A small sound classifier, trained from scratch.
Model: 25.4M parameters, log mel input, arch conformer, norm layernorm, activation gelu, moe top_k, num experts 8, layers 12, width 256.
Rows from expert 2 of block 5, named by matrix and row number. Rows with one number belong to one neuron. Each number is 500 + 50 x the weight over its row's rms, rounded and kept within 0 to 999. All counts start at 0. Numbers have three digits each. After the name is the row's rms in percent of the matrix's.
# up: expert up (model.blocks.5.mlp.up, 8x512x256), inputs 0-127
# down: expert down (model.blocks.5.mlp.down, 8x256x512, transposed), outputs 0-127
up.301 088:513502577509509518437503580545492465442545524488485455582467478489456476574494542449455449545487541475424536456476566502490527556541539550508562509445536543494402476508569493456497488499423514536462460547523515437398509511411496474487534496447503592484382440431418528479544559616529461605526444577528597541469547433574526432476414508507474541485559497470529504417540523402496449416591
down.301 076:471426544543534534575469492432535534508487484507450493510441566339554621446535511503584694444496469537560478466501447559529437500435528467499585545472368456508517550524450546511483473438592505443474548608543525497483510501509561450540531480494485495519513505469618522570541469552460499441468541462510449436528497458516530541541484462554481591459393483497507461538450533483578505502365
up.302 107:488438462535530491553528535456563532527459499489461505492537491575572509468410512587557532445482522571534528530493482465535456449442455424490420430554431451506566499485409520488510473446561483441503569442542447479583467446531539516513440471558483472582643595541605455522455467413500479381510545497482448458539514569486391523555535454473495501453510495432450530587531494489563574492470
down.302 111:516592445502432488430534521560443481470452540504461571506507412659403406539523510490381385507431505433441530492469523488421551550513529492537422428440630505509467472479622440454509535558421484555530462361535463549507553535532468575465453504429531524449441541559349492524422541467541525495457445473530502541476515523491459482461530526384508455526625471500494505455541484526491443550583
up.303 095:451544594538505534536491610469460504511550412515453420545580440528517555501302554535500488477459521529493519456470521545554478488485487483504405554563476475505491459441459594431582546454498573476488521517540425501505490505485526418473561456557459572489563585400482419412557468564514517506493508497499379471467607475560483433615484461569498466456571549394513466529513461470512550521471
down.303 108:546607510499474444436478539459506511542472492536508501544545471617454384567425514469391313473461508502573590576578562440470542490567517476500497532517592521493506513439554504431538468501465449588471428414505450482572496504530481467484525520526566544421517481567400477485535552435543442528514434540455480513437513437422467541489515565468533475480584460477563483442532443527507510477576
up.304 111:601410539459455411455517431487476507450403557460490549508387500470517503520604448490474503468505469505539498527479480512522501574511501525492500433375466505523497545511580454535488475573523526522502447504490520438475480532507488518504472577463540456546419491492497568486400537459512507481494466480543597508554394542454599535450483500396453550545434421530514495517509575511510395549513
down.304 133:422387473462487581523534453484508493463466490466507530447464571362504568395530487462660641478523493487444404436444424542552520539474483557443505456466455469473467478489484434608493510553536519408501572507469563530467519465541486539539491448468485456582473556482535475499440427609430553473503535458564506505590463542553513506523541427501491492466395590587472451598484537463510457545442
up.305 094:558445505466490467471553444550479476458492566510480503504412486450490484480573499504492591486503528497527520497477481532506524598503506501485478431352461508498534516522508471492526492579523527430557483511530469438460530532468449501503471530423541493531413532523582564509446507552508478588456530492595621484507419483512649454471485472439511571560500398505544529501499471507561386490562
down.305 102:455387487504451554489533462517497506452487486489506528401470579346540588439535524424611627507570461483472420391434452535568493507453550577496515525476500462493490462523541472616499533523544526440533571564484630497448485469528503498553534440467479516566492530471534495519451432596405584523518541484549549535586471586570542551473535445531548571453395609595485478614496538521528487517457
up.306 102:469474491524536506557490558451559485540487475500476465497572474562553507474371514566538503487470512596512518511504527442538447433480466471513450422579450474483546505492421571476516498433534485469510584425553459480575453465542553458488493462586478497551644554515576425479503483438516493402503555493461408461500559498496386514584523442515499471432536501417473555559541471452574600467484
down.306 110:546612456514482453434512553555427494505458537521449543530515408669429395580499510496352375503430506450462576536507551469404519515541520455531440439482624494531480501496620474430516496528414466554497427355536461502544519514525502545476476543486539528445471494583364490540461559440551475513470430515491482509439532481453452507485505558419505472537614418472509492443526465529511478507583
up.307 119:473485575448510504495508644501514502417556522529444483513499532583484622526412498484537473590446489550424471465398514460464484512536480519486523577502536466506468547435563485507460456432426523518450550544447534454518560469530511490481544480516549522482493527473460403447584498526447553452455505554520401458472508470460449485587496501579413470418448558497507452547487579415499488499582
down.307 113:554614544528512424558519502482454567458525484517411507533461451617456442499445544560444309488417462510563579547520580526485474517521504430451516549516541552547532451406499511442565470481497462570458453426524512488553516531532551510510528542586572527456501494589442447505557522466553463475509470486476471445475516441398429509500540539493478470492538407496583479467581478528488478485532
up.308 102:470481504523534506562490565444558485544495465494479453500572472560553511470372513567531503488472507597513511511505530447542452438487469478519446429581452483478540512488426576476513507428535484468508587431555458487569458467536552449480504459595478505545647547512563423475510486439517498410505557499458407467492559492501386512586522443525499472424538512413482555553536469451577602467485
down.308 108:547612460516480453435508553547430497511459539524453539529519413668427391579496510495356373502432511452465579541514553466406522514548521452529445447485625494533485506493617478428521492524411463548491425354532460502545519511532503543478479541489545525438472495585362491542461559440550473519472425519490479506437531479448452513491498563419506474541610417476514485443526468531511482504580
up.309 109:484436459527527500547519541452561506526453495497478499490532483584582507462409511584560527452474533575539528530496501452528463438432463430501430431563435448494567501504406532479506473447556464439499576433543454464583456453540539503503453474564498471590647581553607461524476470408512484365507556497472458461532517546477390514543533456476496516456510501423450531581521493489567578503477
down.309 115:515588437505443487434538517564444483471446553511451588509504418652397411534521510493388398512418501428432530487454517499422543549508527487531426427438623502516467472483625427465519530572423490554530467364533463552506557517530477589474453503429534520462441542554346489534418536464530524497449442464535501533477517535490466494467535522385501449524619467510491508465535487525483434557579
up.310 084:508486582481525518442512557524497457446538525485479470587470464490464473575512546450459459552480547499446531460480590496498519563549542549483565517430519553489422477519568498452512461492456513518455472543520517418397507508403495475506516497459510588518369433448429536468533540594520454589520447560544602529470516431563520430474431486484443559471554480474525505412557540401523437398593
down.310 076:467409534541518535569474487444537528495475486519449512488441564326550622425548516487594718444487463519546462439462416559528446499447538480482576527473363440519495531536480538532472465447583513430476553592555538503478520484507552471532529488479481503527515499467583507574519462541433499427458540457515454443536491470530523553530502454544468586473402504516493454554450516491556501511369
up.311 125:555507556520503462472506464536525472499449495423498474529436458478531486458596467511533597465423495565587562493530540458500476594507495484504477493428412471471544534500542523437504435524620495464531475427469444453485548563520507539583466520480509478568409599514558529512467431507499488503467504421497544516554401529481491529457493498360532615516488453502442444464654503488529387487491
down.311 103:446374444508409556485501451494479488466455498520513542425464513310510531438563491415614580502504492470495422396427440532547525512444528582514483505478484434496453479505538489627514534535521525409544570521480567503472490447492473513569498450429466441602516520461450480529413413540379583470516497489560509526585456567590535572473532439497566545460414613572480504614500510518508497529474
up.312 090:553427573460515462424536516482461490431465537501469515541402481500496480512566497470503502562490455518528527470477559492510503591526520525464562443380468542551474535514597481538494471539499497503482455531496497407442502506482483524513447537428514488586392435490481548474427513477525510510475438529537644504514448487474523524440467497398450595485484475552440528478576596418554400450548
down.312 110:454408472507474550548486462472478513457453514507460553452464582329480620396541494476622641474484489479455432426412420562535502534459521521455538462438416429499467485521482470608521520508509525401510546539474549542462544451490505538568498470441487452585464545490515485529462414583411546449462509433563489495569434527525499539521524440515478506497396589565482430603465541490516445546415
up.313 086:533450597469499481417501558474452473439513527510484467553436468497451476539540515451484473574531472526450554461486551520497509574546527570493573477397497559528431520510591475531471478519464502515483434529517506398419514520439466478490501532446518518540398403465454547442465514552553516561515424564488634523498484448501543489464449513433450575473503484518482553467559558400533417425596
down.313 098:456394494529515543569466475476471535475434515526435541471468592325488623393531495508614663484500492498493442424402430565536463535463517473473578484449391424509487498540465499586527506498548515425497539561482558545463554461472542526564505481448483472579465547477545491545505422576423520456455520423564475471559467501509513549536521456517478520499384555563496429608464555499536444552406
up.314 083:510494571494526516447525559534508464447531523476475472591481468499468475587502547446460456542460561489449528461480578497503523562550546545489559511449530556483422467514562500444513475479442529516453480555524517429408497506411508479508528488462501600508358450431430533482549562596522445597514463561559586526465533441585526414479428480504451546490564487463537500407534538408510451405582
down.314 074:474424540540525533566476496433553516493483474518453503500441552334564614440535521489578707430493458536566478461495429540529445492439538480488569531472370453500496548527476543518460461435585502433459545592565529482495506498516553445522528484482483501510529488471598515566514476532447492426465534482497437426516488467531524544534485468556467596453409495498501470540446505481570514484361
up.315 096:460487515548534508564468566442533504533512446507465451505594474556559520466362513567526515486475507584544509495501540473570453447479469484487411454581448471481526498474430591481543531424549509458510575458540454505565456465522560462498491457598462523539637567468552419461513453472526501440512512500472386470501562514521398497588511451526496475423535518419466530545532479461552587483454
down.315 106:545609467519470452450488558534448503522455549529453544536533428662420392582476503499354338494447518467499580545536575454431516518554533447531454465482615494519485515473598479424533498503416461555493421358519455490559521521524502541474478540492549516418474497581373487532468550433555465534479423538485488503435510474456446522491487569422520463531624416484535496438531495540512480489602
up.316 110:494433453527525488549519536462556511522458506502466499486530482582574506465417516580557535447485533579539529527501503451537464428435462431487427428560431462491581503511405530493507465451553469444494573439536454460590460448546533508502450477567498464590637579550584469521483465410515481373517561493464458458522515548482395521537525448475495515457501490415451517586517500487568577508474
down.316 118:512583435500438488443537516570445486469440549503450591506505416647401422533522513493396402511420501422431527487451516497414543557511526488523419428431624507517476470476620423465510529573417489550531470354541474551499558518525479589462455504429532514459429539559342486539426541467525529491454451468527504529473516535490470496469545520382492451530617467514491510460540480530480428561572
up.317 127:497541553544464489488583548576506496502518548487498512474495502514482462511468444512491501471396492405466524475497514517451487509490515484510481597500642491533486492454529421515524543500312534501432492633485515558471489461508493564429471517406464572462403464414456465503538550533459447506474454498555480519490536532502545523544514545563538498549556540495460470493515489479397488549506
down.317 108:517627569556525506514534526414506502574555432453541422554497433542557435517450466569476444513437512533564515568612512497456491448454507467502545566530471568472570557533371543388441501404555495515517474542550454472517448595530505411435537479579501544419504466544562510441591541453566521451504538512431518494437515408498488442513509522536480567451483492414460504405527469439522555455384
up.318 108:559443538463480451419504508525477504420472562508484553505407525499487502512589501445475497496499460507496536454468516496509514572507521549465548458380449521548432516517618472566492501571456507542480442528456484409437484490496483538527462541443534447581408423490457547513399512502506514535471407521533627533522461526487558592438446506418497524519468465542481503521495602447469446483575
down.318 110:428405512520514565550497452455482534473496471473476502492475593310534625404521481484656613499540496510499425449421438561576496509455512524455587517469410466481502486508438513595508514494558530399506549565467527518455514476478503513553505444480481431606499547506568477511512423589449553493504499444525503496566454510510510514527521439566492539476378606537484448592480537456510460532413
up.319 119:508538597530472498465599547562527465480525529479506517499486517505521462541450485520464476465397499430473544468499591509429492516500540514495483605490585554495451471481545459425518505492346520500433479608504488534474431465490459500453490495434498627461382454468467495454569573571535433530495461515537511524496519498493549460493499519559496531534562576495490509422562518476424477576493
down.319 076:488595563569520522570552490367538523523556459477435455541445453526565400467505481514507538505461484560612523550566515531509433481397478442453575557523424540510513594501416552422441460403573496505493543560551478470505473568534560418469543474552480483458550487508570496500559478473534513445483537506451472470454455434529514496541504490562532575371478506437533464440556489465539544472358
up.320 098:512502609526488505456574574576507480478523529480489519565507531509496467543482476487471480496413429467477484434497577502486504561486508551488517544458559534474414504495546449444541500505380539525488504589498473488469450524431510524496509495434488627511342498458463493486551535591506407557492530505581516542518521510519527400514444543512502539539548523502489506411558539439434440513544
down.320 067:487541545553516523517554519378617505478580436499448439522436491491562457473540500465550614460465454546611508542552422524500486478426485495463535574520436522490517554506470540483445431386591485488468516599554504452527465548544512424494575480524495489470584481510565512494546481475514503419482498510449455474451448443541485510562523507584537608397443559467508446482532473445519540464367
up.321 117:479539556460508506514552564470453504473588479565455473519523472513431518514349469487530485587467494489468502495452488516480494484497540506495503574533618485549539502463533489544478549420320541471497545645496542524502519453501509479427525495456477566442497452433438458440555499481449569488477506551514428446469575466508515490599511531593481435441520548490480524538442504427474478502551
down.321 104:523618548518518466514529511442482500514494498469457459608510457574456463541416518554476287519423493492558562585537517491422502503534506426456566537511512584505545491453427523409509474466493455563480439450544486512559530550496508511490563500575566575433466488571476469472607575440585459469485508469448521489437543407413460468518578539485422465483538443481547479446571450491446475488459
up.322 101:502518542515507503470565531576465458488492570464509502493500544474480417540399487508488458477404451388420529437512517523424500516523535520533498569476556516504418496495523408495551555537331520520409449555506512569452473437516462559454480502405488547493363445431442488544521572557499460550518434476543537517532543511504535516494473531505546496537525544523496533434558532490384500479542
down.322 089:490568547556536524531520532389575464550536392478463416552480506498557465478500475504481583477485484557575518543568480504529471471407489471470579581487452552467534635520389550411429467405574506475484528587515440460485457559454508412470562477534469509480533484493600526470563483504533496461498546514447480453423436426537542461538463521571521582400502538420505498431523476406533517464333
up.323 084:532444575466511482409509564483450486430516539502480460564433451493461478534544523451484471594532480535461557458485522507498511577541527570496574489405495549534442524509591481527462485512460500523479438532505507396420522509453465496493507529445508510537406414451461547451451547526555522561508423575493645529485510464512541481455453516425444563480499475534489537458561556404515434413600
down.323 098:456397501523524545574463471474474527481433517522430543471471601323484634395524491504613660475506491496496446424411443568540461539461525471462591486441396436503491506536455498581523509497550519419498541561485546545470560467456545524565508477450486470580468551476547487541503431573426526470458519424563477467558464490506522548529520452520478512495394555560496432603473559491545441555418
up.324 103:471472483535541511568479559442555499534499473515476462498584477563573503484375515577542518487474516585551516511501520443555442449466471460467415444575443457482543501494432568490528500429565499447518591448533454507588453445531555484509469463581465511563633579497578433487503461441529497415524527494464406470516552528516384505579522446506490491438543510429459536567533489472552573479463
down.324 110:546608456508468454438498550559445492504461544525439557524520412672426405581490511496346359502440504461490577532513568461422512518533534455535447453474619490527482497486616480431513506521415465556509426366541465497548520530516508554467462544476541525429472501573370493535447557441554484524475431525496496510449525482468446510487488564413513472525631417474522503448530491543512483502594
up.325 112:496427453530521488540531539460554512526450508488483508495539481571582510474418512589556529437476537569544541534492480461527466444427464432497422440555435450491577493497406517475500464446565469436499572445549438470580465453534535511517440479563486473584639589554608474526456476410513476370512557503474465469535510566489393516536539448476498507461511494428448530589523498494565565506477
down.325 114:514577442509435488451541516571465495464444550504447588506502421652402414533528514497389410518431502428432531493446515500429531558505530491545424430436628503523469471472622423467515534574424492550528470367539465557501566524532489591470449503417531521462438548547349493536415543472536533499454448462536498525490516548488466488464535522382502460521629474518495515461548489527489437559584